Weights of a small contrastive image-text model.
Data: 195000 training examples, 2.8 epochs.
Rows from block 9 of the image encoder of a small contrastive image-text model, named by matrix and row number. Rows with one number belong to one channel. Each number is 200 + 20 x the weight over its row's rms, rounded and kept within 0 to 999. All counts start at 0.
After each channel's rows are labels from the 100 images, of 14976, where the channel reaches its highest value: "top examples" is what is common among them. Only what is clearly more common there than usual is listed. The data: rendered solids tumbling over patterned floors.
# convs0: first 3x3 conv (encoder.blocks.9.convs.0.weight, 160x160x3x3, each kernel summed), inputs 0-79
# convs1: second 3x3 conv (encoder.blocks.9.convs.1.weight, 160x160x3x3, transposed, each kernel summed), outputs 0-79

convs0.17,178,210,176,207,174,169,200,182,188,186,179,192,218,183,192,175,186,211,220,210,204,207,184,206,189,203,220,182,180,207,224,203,206,175,154,207,177,182,190,182,208,195,206,206,181,181,187,171,219,199,171,185,184,202,222,179,194,221,191,216,202,191,191,208,173,209,144,198,183,186,184,192,200,156,185,172,210,193,195,182
convs1.17,192,214,203,231,191,234,235,217,213,215,165,194,226,231,216,215,221,191,190,235,231,186,199,201,195,243,147,174,210,207,205,197,199,227,239,237,204,176,188,212,203,230,212,213,193,206,229,236,199,202,227,224,195,187,158,211,186,190,182,188,215,187,157,210,215,174,212,227,201,202,161,215,177,180,170,213,209,203,229,212
top examples: yellow object; count: four

convs0.15,177,182,179,162,181,176,186,185,193,153,172,203,200,197,167,153,201,205,205,208,195,197,177,200,190,201,203,212,189,169,164,192,161,207,159,174,191,201,180,171,207,189,190,187,183,175,173,149,203,211,177,203,194,206,189,184,174,207,210,196,213,188,188,206,168,193,161,194,178,188,190,194,199,187,186,166,214,202,179,182
convs1.15,189,212,229,223,212,215,227,217,209,222,206,196,212,194,219,229,175,191,199,212,204,183,207,194,178,216,165,197,191,207,222,189,205,161,221,213,205,161,182,197,176,169,192,189,227,248,233,227,209,170,194,206,225,186,171,206,186,157,162,203,175,175,185,179,217,221,220,219,217,183,183,213,189,204,159,211,192,184,196,176
top examples: green object

convs0.82,201,195,200,159,219,207,183,188,175,139,187,200,208,199,164,155,202,214,186,204,206,192,224,192,219,194,222,209,171,142,161,206,171,217,213,190,185,220,182,190,190,207,187,206,197,184,185,119,191,202,217,188,190,201,178,211,230,230,212,189,204,183,227,215,167,214,182,197,198,192,227,197,201,231,217,203,200,204,194,193
convs1.82,181,205,219,235,187,185,208,193,232,224,225,188,212,179,209,241,216,175,197,188,167,185,170,212,178,171,182,196,209,239,248,177,209,187,189,207,189,190,221,214,198,228,194,180,224,229,227,244,212,173,173,184,189,185,216,209,165,162,177,230,185,201,171,186,206,196,219,207,182,181,188,200,192,159,185,185,217,213,183,191
top examples: orange object; its colour: orange

convs0.40,204,182,195,147,210,178,192,173,191,201,198,187,185,207,149,161,196,180,217,202,206,209,210,182,228,207,212,208,208,210,177,167,196,186,196,166,197,204,174,185,190,215,186,212,196,217,187,142,210,206,187,170,159,180,202,218,224,216,200,180,218,186,197,180,183,209,196,205,218,208,215,184,213,229,223,131,212,217,165,211
convs1.40,169,216,221,190,174,162,220,218,201,225,189,257,182,169,213,206,212,185,211,222,243,192,165,216,184,187,189,206,200,208,196,209,185,159,169,212,202,141,174,195,189,163,198,194,191,209,189,216,219,182,194,179,231,199,191,225,194,190,206,211,204,195,186,180,229,211,211,205,176,196,163,219,201,178,194,235,161,187,195,204
top examples: purple object

convs0.26,171,187,205,213,197,188,186,178,176,217,189,173,202,177,209,188,172,208,227,186,182,185,173,193,199,194,209,181,187,212,203,195,195,180,180,227,218,248,194,180,214,198,194,190,181,197,189,197,195,181,170,184,186,172,189,195,179,172,145,190,194,183,172,192,188,200,214,204,175,187,179,177,208,155,192,159,227,185,194,182
convs1.26,239,236,189,211,220,198,209,227,202,208,202,208,225,202,206,217,171,205,209,230,226,181,221,221,188,215,228,190,190,211,214,207,207,192,214,237,197,138,182,217,178,191,170,214,195,204,219,208,193,201,175,199,190,193,158,215,210,192,216,182,208,174,212,192,227,230,196,205,237,218,170,207,238,209,162,259,176,195,209,218
top examples: green object; count: four

convs0.136,212,200,198,202,235,209,226,176,194,201,211,158,211,230,192,188,221,159,210,202,175,198,213,211,215,203,204,205,197,198,171,176,214,227,248,212,217,184,211,211,204,195,183,221,218,197,223,200,179,200,210,160,178,200,167,186,196,174,209,230,200,217,210,187,186,187,209,198,226,232,245,192,192,227,189,177,217,178,191,224
convs1.136,226,184,199,215,169,189,209,199,186,202,206,194,204,158,204,200,208,197,186,177,174,190,212,193,161,209,186,231,193,224,240,204,195,206,170,180,198,180,203,216,218,225,198,203,172,178,155,198,217,223,205,173,204,203,216,194,150,185,200,205,226,222,216,197,219,182,190,199,127,194,198,190,216,179,176,205,186,179,183,180
top examples: count: four; green object; red object

convs0.150,175,198,220,203,133,162,203,178,192,199,205,205,208,219,193,159,191,184,205,205,210,242,151,211,179,200,159,166,208,194,203,206,220,201,209,217,180,177,177,204,207,187,201,200,189,196,160,207,162,198,190,203,216,190,164,191,165,178,200,196,195,210,170,194,202,174,215,189,199,210,160,212,197,167,184,181,201,172,212,204
convs1.150,217,193,175,208,172,218,195,203,226,190,227,192,195,215,232,233,155,226,206,180,179,207,230,196,200,209,201,246,182,198,197,217,222,166,209,196,223,156,207,219,207,216,221,221,205,179,187,198,194,224,217,226,207,232,221,195,191,203,237,175,219,165,231,224,213,196,206,212,190,179,206,238,226,175,173,218,191,204,203,196
top examples: red object; count: four; green object; its colour: red

convs0.35,183,207,191,195,197,216,168,186,132,204,161,198,215,199,202,159,182,196,184,194,162,190,181,198,196,194,223,174,212,216,199,213,182,178,199,200,181,196,205,178,193,223,211,191,176,196,191,217,183,173,211,206,205,182,192,177,184,193,192,187,198,187,177,203,171,187,196,180,181,188,158,208,191,169,191,152,217,210,191,177
convs1.35,223,208,206,228,176,195,193,209,225,183,215,189,230,213,222,227,217,198,209,210,177,199,214,189,155,197,182,192,173,193,210,206,181,170,190,235,247,188,215,180,205,199,189,169,192,181,220,171,183,182,203,182,200,192,189,176,173,174,186,180,191,173,209,199,223,182,190,212,203,188,201,212,233,185,175,231,244,181,215,196
top examples: white object; count: four; green object

convs0.120,177,201,183,196,203,212,193,192,182,170,218,205,191,177,194,166,201,186,185,195,201,217,202,186,190,202,206,190,215,166,198,179,205,240,169,246,151,216,236,210,198,159,219,202,195,223,157,165,198,198,193,210,208,205,207,180,216,162,218,208,189,232,226,158,199,189,191,200,189,197,207,198,201,203,207,201,196,196,199,176
convs1.120,195,180,163,183,181,194,200,164,192,211,186,167,231,219,203,169,188,221,223,211,172,213,191,173,201,208,184,211,173,211,199,155,193,197,232,179,270,193,200,211,218,195,191,196,193,197,206,181,174,201,219,210,199,178,210,168,176,185,189,176,220,165,179,196,195,161,196,212,176,169,182,202,178,192,195,193,188,187,186,213
top examples: count: four; orange object; brown object; teal object

convs0.141,213,173,178,209,242,217,182,201,187,192,193,190,185,178,208,181,125,206,189,216,194,187,222,212,182,217,229,211,211,168,183,193,198,204,230,198,193,177,178,213,193,203,207,223,201,190,203,194,179,203,214,204,191,194,186,180,192,195,194,195,228,208,200,190,200,210,215,187,154,130,238,195,213,211,196,216,204,180,188,177
convs1.141,172,199,166,193,221,201,240,182,183,223,251,203,208,214,198,231,212,212,209,214,211,223,201,212,178,208,228,202,198,237,246,189,207,219,210,208,252,213,210,206,191,168,189,185,210,224,228,193,169,220,192,199,248,235,218,169,200,180,248,209,197,208,207,191,186,200,194,185,178,187,245,189,195,224,196,174,204,204,169,217
top examples: red object; count: four; green object

convs0.155,193,223,186,200,165,183,198,192,194,217,190,192,193,169,211,160,185,198,181,199,177,231,191,164,214,193,160,186,191,201,208,200,184,212,204,211,176,166,206,182,176,204,206,177,167,165,174,214,200,180,190,197,213,219,186,172,205,183,229,229,165,182,189,186,166,188,196,128,212,216,193,186,176,164,187,183,174,202,195,195
convs1.155,212,217,217,205,152,209,187,176,208,191,197,190,186,181,205,203,218,182,207,194,213,209,211,197,183,203,172,196,229,214,197,212,192,218,199,213,212,192,204,229,212,210,217,194,199,214,182,196,196,172,194,198,197,180,234,211,154,199,183,175,184,170,189,219,190,166,198,221,142,176,147,209,207,153,188,191,167,189,206,173
top examples: teal object; sphere

convs0.127,192,185,192,176,203,215,182,178,188,168,195,196,205,215,181,175,205,221,207,186,194,183,226,189,217,184,241,193,199,186,180,210,163,229,222,180,208,224,165,210,189,209,198,221,184,156,192,132,195,184,212,195,191,192,194,205,236,238,197,192,195,206,215,223,156,227,187,190,195,197,228,202,204,231,226,196,194,214,204,207
convs1.127,191,194,215,239,201,199,211,208,226,231,225,176,204,196,206,227,204,180,187,192,175,191,180,207,186,189,194,225,204,233,238,173,216,202,198,204,183,176,217,203,199,215,182,182,229,228,210,235,211,177,184,187,194,192,194,219,185,161,182,213,194,203,197,168,209,195,231,186,180,186,208,194,176,177,184,169,171,197,164,214
top examples: teal object; its colour: teal; light from behind the camera

convs0.157,223,193,206,166,238,202,196,213,187,175,199,205,184,228,162,206,194,214,208,187,192,202,196,198,226,176,197,185,215,188,210,174,197,230,244,168,194,208,207,188,232,218,192,181,206,198,214,187,195,173,205,173,204,196,210,189,220,210,188,204,201,192,193,205,165,207,205,185,228,202,211,175,230,231,204,200,201,208,184,221
convs1.157,162,191,211,218,175,183,201,198,207,199,196,197,210,144,209,208,183,185,155,197,191,196,201,195,187,221,208,201,198,207,206,218,211,202,162,209,163,196,197,209,178,192,222,213,186,202,164,193,209,207,200,189,218,202,177,205,195,196,201,232,205,207,197,190,206,225,199,187,152,201,202,218,147,172,206,194,166,178,211,184
top examples: teal object; jack; its colour: teal; chain link

convs0.14,199,198,182,195,219,217,169,181,204,193,172,183,212,199,202,165,170,207,191,186,183,166,223,216,172,173,230,185,186,195,169,192,183,212,221,175,218,230,211,229,177,194,208,226,178,171,197,201,177,188,211,198,185,183,196,182,204,212,198,194,194,201,213,214,174,202,219,184,175,157,235,187,181,212,202,204,202,203,198,180
convs1.14,263,199,178,229,226,229,215,209,214,206,228,189,207,220,201,230,204,192,197,183,181,178,225,209,191,205,213,218,205,231,225,182,226,255,220,204,169,182,212,200,210,216,184,185,209,199,214,202,218,211,191,198,199,231,195,209,201,165,209,214,216,246,253,182,206,185,204,176,186,192,225,176,207,223,169,186,191,209,191,225
top examples: count: four; red object; white object; its colour: white

convs0.18,200,191,205,152,203,200,182,168,202,158,183,188,198,215,133,165,205,221,218,188,195,198,202,192,226,199,223,212,191,180,195,190,168,213,207,161,202,214,193,199,204,227,193,195,179,179,176,113,191,202,194,191,192,190,211,200,220,229,197,201,197,194,210,220,160,204,153,186,205,213,235,202,222,219,221,181,194,208,196,203
convs1.18,184,207,222,242,185,222,206,227,208,214,202,193,176,173,227,219,215,188,173,187,213,183,185,189,179,195,193,211,209,219,223,192,183,187,226,219,184,172,186,216,190,199,196,184,184,215,228,223,220,190,209,179,205,193,187,233,186,187,182,224,213,195,173,198,214,192,209,211,175,180,161,207,152,164,157,212,151,179,186,178
top examples: teal object; count: four; its colour: teal

convs0.94,150,190,193,191,177,183,194,191,175,205,196,218,222,217,176,140,180,187,161,226,202,169,196,185,215,202,205,205,161,195,179,202,205,201,220,197,206,222,195,159,175,200,192,206,177,155,173,187,150,182,239,197,212,216,175,192,212,223,207,211,198,233,196,197,205,233,221,174,192,178,198,183,128,209,207,189,155,195,202,181
convs1.94,157,205,181,185,173,198,201,186,209,194,215,198,204,191,175,188,190,170,228,184,207,167,198,190,210,202,199,213,239,215,189,193,195,192,152,194,231,189,152,217,210,207,182,204,180,178,194,216,214,223,166,212,184,190,244,205,217,208,204,164,189,170,173,222,210,201,193,206,190,158,191,171,219,163,194,204,146,190,222,186
top examples: teal object; count: four

convs0.11,172,217,178,201,177,196,163,186,153,194,166,191,206,192,194,166,189,195,182,199,167,215,174,195,177,193,189,184,214,199,191,206,200,175,198,197,177,206,203,180,208,214,212,198,158,191,186,204,187,187,199,201,198,194,197,170,141,187,176,180,202,196,198,205,174,185,192,172,160,180,189,196,190,157,191,153,202,175,194,174
convs1.11,215,214,208,230,197,212,213,220,217,195,190,176,224,222,212,229,219,196,220,214,183,200,218,196,156,216,181,190,175,200,201,204,202,187,206,215,255,201,190,193,215,203,185,187,213,179,220,201,186,190,200,209,212,213,154,169,178,178,193,205,197,188,174,209,211,166,210,215,212,199,186,223,214,200,170,221,266,198,210,213
top examples: yellow object; white object; chain link

convs0.116,166,185,182,169,195,192,168,174,158,158,208,164,205,174,193,165,207,193,187,194,179,210,194,160,192,200,195,202,198,164,147,193,173,239,196,200,174,199,198,192,194,199,197,205,171,171,195,187,162,200,207,205,186,182,206,193,192,187,195,183,190,176,175,195,178,166,161,181,190,174,214,194,195,210,203,161,177,186,177,158
convs1.116,209,203,192,183,200,194,212,211,192,193,176,196,207,221,172,191,196,188,214,197,188,171,195,207,184,194,189,172,182,193,212,175,176,187,208,189,238,193,157,172,196,183,157,155,192,185,215,183,207,159,171,179,206,178,175,171,182,185,169,203,171,207,178,183,176,217,182,207,203,193,174,186,205,178,186,202,212,191,171,211
top examples: teal object

convs0.154,164,191,184,170,197,198,178,183,178,175,189,187,206,181,184,141,209,177,194,204,186,193,184,186,187,194,216,205,181,165,124,193,160,222,159,171,195,191,180,174,193,197,188,195,161,155,189,180,162,207,193,196,178,180,203,201,184,197,202,177,185,191,172,196,179,184,155,190,183,161,201,198,176,199,190,173,197,191,186,170
convs1.154,189,187,206,214,205,189,215,204,200,217,201,158,226,189,199,200,191,182,182,177,159,170,192,176,171,192,173,172,175,207,219,181,199,179,211,208,211,181,169,184,170,168,177,181,198,205,230,202,200,158,181,202,212,176,163,163,195,154,168,214,167,195,172,180,189,202,212,198,226,193,170,191,171,192,184,208,190,191,194,183
top examples: orange object

convs0.110,216,175,215,224,193,226,224,223,179,201,181,173,210,198,212,189,185,186,220,190,205,237,207,240,185,224,203,208,213,188,167,180,239,170,213,199,221,160,191,192,205,206,177,176,227,205,190,206,173,182,201,157,187,160,196,193,193,153,175,207,201,198,229,161,213,152,210,212,194,208,236,164,188,198,172,189,202,191,192,204
convs1.110,231,257,168,196,223,250,204,178,203,205,206,214,153,203,202,200,232,186,206,214,226,202,239,203,197,226,195,215,210,207,180,220,222,191,211,207,200,241,219,229,206,235,206,227,191,189,218,214,201,235,211,191,187,205,196,220,176,226,226,205,229,236,216,233,232,188,194,206,163,167,189,240,193,195,181,183,199,209,211,196
top examples: purple object; count: four; pink object

convs0.61,189,159,178,177,179,195,187,198,186,161,178,155,197,193,187,173,186,196,193,207,164,199,210,193,186,195,219,198,158,163,182,169,178,191,179,190,206,219,201,207,201,187,193,213,186,196,162,155,168,187,194,214,186,183,180,179,171,194,199,183,195,212,199,207,196,201,186,189,171,184,212,180,195,193,209,221,215,206,212,181
convs1.61,230,218,195,217,244,212,184,193,192,188,209,193,199,205,204,184,175,181,218,185,203,201,186,208,199,219,189,205,190,215,219,197,193,205,215,191,211,182,187,210,230,189,180,189,200,200,237,208,191,195,188,199,234,200,213,170,196,179,173,226,200,175,212,180,204,186,185,194,219,188,169,206,173,200,142,184,171,197,151,187
top examples: yellow object; count: four; capsule

convs0.152,161,221,215,200,190,201,169,208,172,186,173,185,194,183,188,145,176,180,190,182,189,210,164,214,234,218,213,190,201,187,175,206,188,208,203,217,146,242,199,198,204,223,187,199,167,176,177,207,177,188,187,194,203,186,138,188,203,172,196,208,210,188,180,185,181,190,192,176,199,176,169,192,175,174,208,168,191,190,167,173
convs1.152,212,209,200,208,172,199,200,181,225,193,192,184,215,213,200,225,239,213,221,186,183,196,214,191,154,225,190,175,172,204,212,189,194,179,176,207,241,153,208,179,192,193,189,175,178,184,225,170,195,198,180,224,200,190,226,192,178,175,196,188,197,182,225,188,228,182,187,221,189,202,193,206,244,180,178,234,207,195,222,190
top examples: count: four; teal object; green object

convs0.68,159,213,183,202,203,211,158,167,184,195,200,153,196,198,198,168,214,197,199,165,158,201,201,165,217,188,225,202,178,195,173,214,205,214,210,200,202,240,195,208,192,228,206,225,178,188,188,190,176,175,221,195,179,166,212,193,190,197,175,175,179,171,168,204,152,182,201,182,172,178,216,195,166,197,209,154,193,192,190,180
convs1.68,205,234,225,210,187,211,240,223,217,209,177,209,204,212,184,194,230,195,197,223,215,197,189,213,151,194,202,160,181,195,203,168,185,193,200,193,233,191,193,175,188,212,161,139,207,190,217,189,215,166,180,180,197,213,177,188,143,183,195,207,171,205,191,177,172,195,205,204,185,214,184,197,210,174,169,220,232,200,181,219
top examples: yellow object; red object

convs0.45,187,188,177,176,225,203,189,189,163,170,187,188,208,161,187,160,189,185,191,222,216,199,204,203,162,183,206,191,208,165,158,174,192,213,180,190,220,157,191,188,194,170,181,196,176,179,213,196,173,200,190,196,180,176,186,199,177,186,199,178,191,180,184,193,191,172,185,186,197,154,185,172,180,214,181,191,206,170,174,164
convs1.45,214,183,228,196,205,193,225,177,188,186,203,162,176,171,190,226,234,176,169,182,162,185,182,192,202,172,181,186,165,192,229,218,192,191,215,197,166,194,205,174,187,214,205,167,208,205,224,178,196,186,166,158,184,192,184,171,219,179,167,187,202,217,189,206,220,221,175,196,223,234,170,212,185,189,208,196,200,228,200,210
top examples: count: four; orange object; yellow object

convs0.88,218,199,171,171,192,163,193,211,217,161,211,215,222,187,165,160,214,191,203,218,207,175,210,227,198,174,189,190,206,208,179,186,185,233,181,192,202,189,202,167,175,153,198,191,221,178,188,176,217,174,185,171,194,200,225,216,188,212,217,214,158,206,209,198,173,205,157,234,232,160,183,178,211,197,202,199,213,191,185,150
convs1.88,168,174,180,179,194,215,220,197,158,185,168,219,215,198,219,194,226,197,184,188,182,196,189,178,195,189,180,227,222,207,196,191,200,193,226,173,199,160,196,202,194,180,214,212,178,165,229,215,172,193,228,216,221,180,201,182,152,199,198,202,194,163,188,191,197,177,170,157,176,147,178,192,203,188,173,193,196,161,201,183
top examples: yellow object; orange object

convs0.78,183,171,167,168,202,198,182,166,171,165,199,188,224,189,188,158,209,197,186,216,184,184,202,201,194,189,225,207,190,175,163,195,154,197,192,179,194,183,155,201,173,189,184,214,172,140,182,163,183,184,216,189,183,185,168,178,213,212,197,197,201,199,204,215,137,203,160,183,210,180,204,194,201,215,204,193,199,206,198,187
convs1.78,178,197,236,212,184,182,213,195,225,222,210,172,224,175,209,218,196,175,184,202,150,184,183,180,179,176,162,201,177,223,227,184,186,181,195,191,205,175,213,166,197,224,201,139,214,224,209,215,198,170,174,197,193,188,199,177,174,161,161,197,185,205,180,180,231,185,212,216,203,198,188,207,175,155,177,177,208,213,190,186
top examples: red object; egg

convs0.134,185,203,195,194,211,208,190,165,184,200,215,190,204,214,187,208,198,137,183,184,185,183,215,197,237,175,204,181,199,210,190,203,205,205,218,200,191,227,192,211,138,214,199,218,189,198,195,195,188,168,222,187,159,173,187,208,226,172,182,161,159,232,214,188,174,192,196,159,217,214,222,185,155,224,224,167,196,233,171,220
convs1.134,223,188,217,208,179,179,193,184,246,204,186,184,170,134,201,211,187,206,211,185,180,193,212,202,174,212,201,202,179,203,241,199,192,185,178,204,223,194,192,203,222,188,193,179,213,216,164,185,213,207,186,173,183,195,216,204,188,203,192,211,220,181,207,216,232,216,193,236,166,193,216,219,220,167,198,238,193,155,212,194
top examples: orange object

convs0.52,189,164,205,193,198,191,181,174,213,202,197,153,202,218,201,156,185,182,180,176,141,171,202,180,218,200,199,198,177,197,193,195,173,200,205,184,200,206,205,176,155,226,208,183,175,170,204,202,201,177,190,199,179,154,191,168,205,195,143,183,191,194,200,200,168,176,200,198,211,204,207,184,167,209,197,175,207,224,192,206
convs1.52,190,196,212,180,203,161,205,185,214,195,209,233,186,167,187,236,181,190,249,200,216,212,179,198,190,180,233,208,214,227,231,218,210,186,216,206,230,192,195,241,232,157,200,221,250,233,176,176,206,204,206,196,198,210,218,213,176,210,215,201,207,195,155,226,222,217,199,235,199,181,176,225,243,189,191,225,190,182,212,183
top examples: orange object; count: four; yellow object

convs0.122,164,156,192,199,201,177,212,190,192,161,172,162,212,227,181,163,169,161,218,187,157,204,220,189,206,204,199,206,180,184,200,197,197,182,196,215,199,198,191,184,186,188,212,214,197,173,173,162,212,197,193,200,199,191,171,184,226,162,186,201,179,203,226,175,189,195,183,200,207,217,223,203,181,185,190,198,183,189,195,217
convs1.122,188,176,206,215,210,211,202,192,212,217,205,186,196,205,211,225,207,184,204,207,215,198,191,203,231,211,215,208,221,209,225,206,192,211,244,224,195,180,234,241,206,222,215,220,181,207,247,252,203,228,260,221,200,191,245,214,200,176,177,164,229,179,191,220,226,195,214,209,181,196,173,221,186,184,186,221,152,188,210,205
top examples: count: four; brown object; teal object; orange object

convs0.114,184,188,179,153,213,201,175,164,188,168,190,187,212,175,182,132,205,171,185,220,209,183,209,197,183,205,201,194,198,157,139,191,160,220,189,178,198,162,189,184,186,196,183,213,159,177,203,176,181,220,206,190,156,164,192,213,198,185,189,157,195,194,188,194,202,179,165,194,197,163,201,183,180,211,187,199,196,178,188,173
convs1.114,195,167,210,185,198,174,214,182,205,214,209,167,223,185,182,217,207,177,176,170,161,177,168,194,172,170,178,165,175,201,230,194,196,170,211,192,203,194,189,186,162,172,192,167,214,213,221,188,206,178,165,190,201,180,170,182,202,173,188,201,187,197,169,201,200,213,186,213,210,195,169,208,162,169,197,187,198,215,188,184
top examples: red object

convs0.65,202,208,201,146,237,213,201,158,185,147,167,184,186,221,134,179,196,191,206,199,199,187,217,204,230,203,214,203,174,168,159,216,180,207,222,179,198,236,189,185,190,206,198,191,194,191,202,124,196,197,183,199,175,196,200,191,197,210,186,182,192,198,216,202,195,191,168,202,233,205,218,215,192,218,220,168,182,218,188,209
convs1.65,155,176,224,207,176,163,225,204,221,219,232,219,218,173,226,217,211,171,205,182,202,209,183,198,202,211,172,203,182,206,192,190,218,151,162,206,185,183,187,201,219,194,210,218,171,187,175,224,196,198,194,189,211,209,221,194,182,151,198,217,197,190,168,202,212,208,200,188,169,206,197,225,189,192,197,234,207,193,205,190
top examples: orange object; red object; its colour: orange

convs0.24,197,215,201,200,226,201,183,199,186,226,226,204,183,190,213,172,193,189,161,197,211,168,213,183,254,192,232,224,202,203,196,177,183,246,208,200,194,245,198,187,169,214,176,176,182,195,193,215,178,186,205,186,217,175,209,211,249,222,186,217,172,200,188,193,197,221,208,158,232,205,219,198,174,248,248,186,174,228,185,211
convs1.24,187,176,219,188,181,190,216,191,218,217,162,172,173,176,176,180,217,189,184,166,175,211,180,193,161,174,203,177,184,189,203,200,204,171,189,193,212,127,192,200,198,180,198,198,200,214,198,187,242,198,202,220,168,169,218,232,190,190,209,210,189,183,142,214,208,200,195,213,163,191,168,213,210,178,176,207,154,206,200,189
top examples: yellow object; orange object; bumpy ball

convs0.16,175,190,192,193,178,202,160,145,179,203,163,191,190,199,188,147,182,181,175,197,165,201,172,185,230,186,206,195,210,193,195,196,209,203,198,181,167,210,171,158,180,226,191,174,182,179,174,195,190,190,205,198,198,194,184,177,188,180,182,202,188,218,187,179,144,195,201,175,199,205,189,202,192,209,205,172,204,211,186,209
convs1.16,218,212,202,210,213,209,208,205,231,166,230,196,211,186,203,221,169,207,225,227,178,211,234,192,178,221,190,239,189,195,207,211,211,161,186,216,254,194,195,210,204,178,210,196,236,216,202,184,167,219,199,219,220,205,181,166,160,175,187,191,217,176,195,217,254,192,194,215,191,194,205,213,207,206,168,212,213,161,217,172
top examples: white object; its colour: white

convs0.151,229,207,201,151,239,192,215,194,193,172,169,209,200,228,163,163,201,216,183,193,211,193,219,217,235,210,204,208,180,169,188,197,181,230,205,190,184,222,197,178,204,180,181,197,204,186,197,150,202,201,194,188,212,217,164,197,221,205,218,220,197,222,227,198,181,216,172,202,234,204,210,201,206,229,219,210,228,213,197,204
convs1.151,171,168,226,230,180,173,190,197,206,247,193,179,199,157,219,210,218,172,214,197,174,213,196,180,177,189,177,200,208,243,241,193,206,181,192,196,221,164,230,220,203,185,227,216,193,216,196,236,210,197,194,197,212,157,214,202,173,186,158,212,202,171,177,210,204,190,216,195,145,185,201,195,177,178,175,223,167,188,195,168
top examples: orange object; count: four

convs0.33,178,208,195,175,227,229,171,183,183,178,215,209,191,221,189,157,194,187,159,207,184,202,200,190,219,210,246,197,188,169,158,211,187,220,220,184,178,225,177,193,171,227,195,205,169,163,196,199,168,189,212,199,205,188,185,171,223,211,198,196,197,201,189,205,170,196,182,180,208,206,196,209,136,219,208,150,189,211,174,214
convs1.33,183,196,219,191,170,184,201,171,224,224,183,176,216,188,201,185,203,185,215,164,167,165,191,177,162,185,194,183,158,211,204,177,180,174,188,205,242,183,214,179,205,179,171,170,192,199,208,181,225,183,179,201,162,174,213,192,159,170,192,157,176,186,184,187,204,190,207,227,172,180,211,205,218,176,191,257,219,164,219,170
top examples: green object; light from the left; its colour: green

convs0.76,194,195,191,187,206,211,166,188,182,195,198,189,208,201,206,180,189,202,212,195,200,195,216,193,209,186,225,201,196,165,186,199,166,217,215,202,192,226,205,192,193,204,207,209,180,192,193,190,166,168,222,188,191,145,217,196,196,203,139,142,191,200,202,217,189,204,214,196,188,183,210,176,201,213,224,198,215,190,196,196
convs1.76,215,225,219,211,200,187,191,201,230,195,189,211,220,180,195,186,226,164,167,208,186,193,200,239,191,181,198,219,195,216,223,210,241,240,184,198,212,224,234,204,190,244,176,183,225,203,203,190,210,218,173,183,174,212,174,199,176,205,221,219,205,251,226,180,190,206,195,188,178,215,206,211,174,196,213,203,190,250,198,191
top examples: white object; teal object; its colour: teal; its colour: white

convs0.60,178,206,201,195,194,177,172,189,165,198,195,193,174,186,196,174,175,195,222,190,194,183,166,199,246,222,222,185,198,201,173,194,174,208,189,225,170,243,185,177,227,230,172,173,172,175,177,208,175,193,184,179,181,169,193,191,233,196,166,198,207,222,154,174,191,216,200,185,218,187,165,173,190,183,226,174,209,188,164,207
convs1.60,193,197,189,185,188,168,172,177,213,221,211,178,207,170,187,207,171,203,219,213,194,173,217,212,189,205,231,184,172,208,184,192,208,171,164,218,225,135,199,190,177,165,191,213,197,197,176,177,216,203,170,212,165,181,197,211,214,185,202,193,186,153,206,198,226,232,184,224,193,198,192,213,240,200,187,243,158,171,239,185
top examples: green object; count: four

convs0.53,187,193,200,215,195,222,176,213,177,191,199,204,236,182,210,202,206,210,220,213,190,234,184,182,195,207,172,180,201,189,195,211,222,202,189,198,197,171,183,198,201,207,191,206,205,189,208,201,187,191,139,186,219,188,194,160,199,209,175,220,192,211,193,196,188,169,190,178,222,181,209,195,216,193,177,182,189,202,190,206
convs1.53,186,216,198,186,180,219,249,191,200,178,209,203,181,214,189,202,206,200,174,210,203,234,186,205,189,208,158,165,203,204,170,201,203,207,219,229,208,175,205,186,197,201,209,185,178,216,196,209,206,209,212,228,206,209,206,215,154,195,240,161,206,172,151,208,189,168,208,197,188,193,162,193,197,167,150,211,187,208,203,189
top examples: yellow object; its colour: yellow; sphere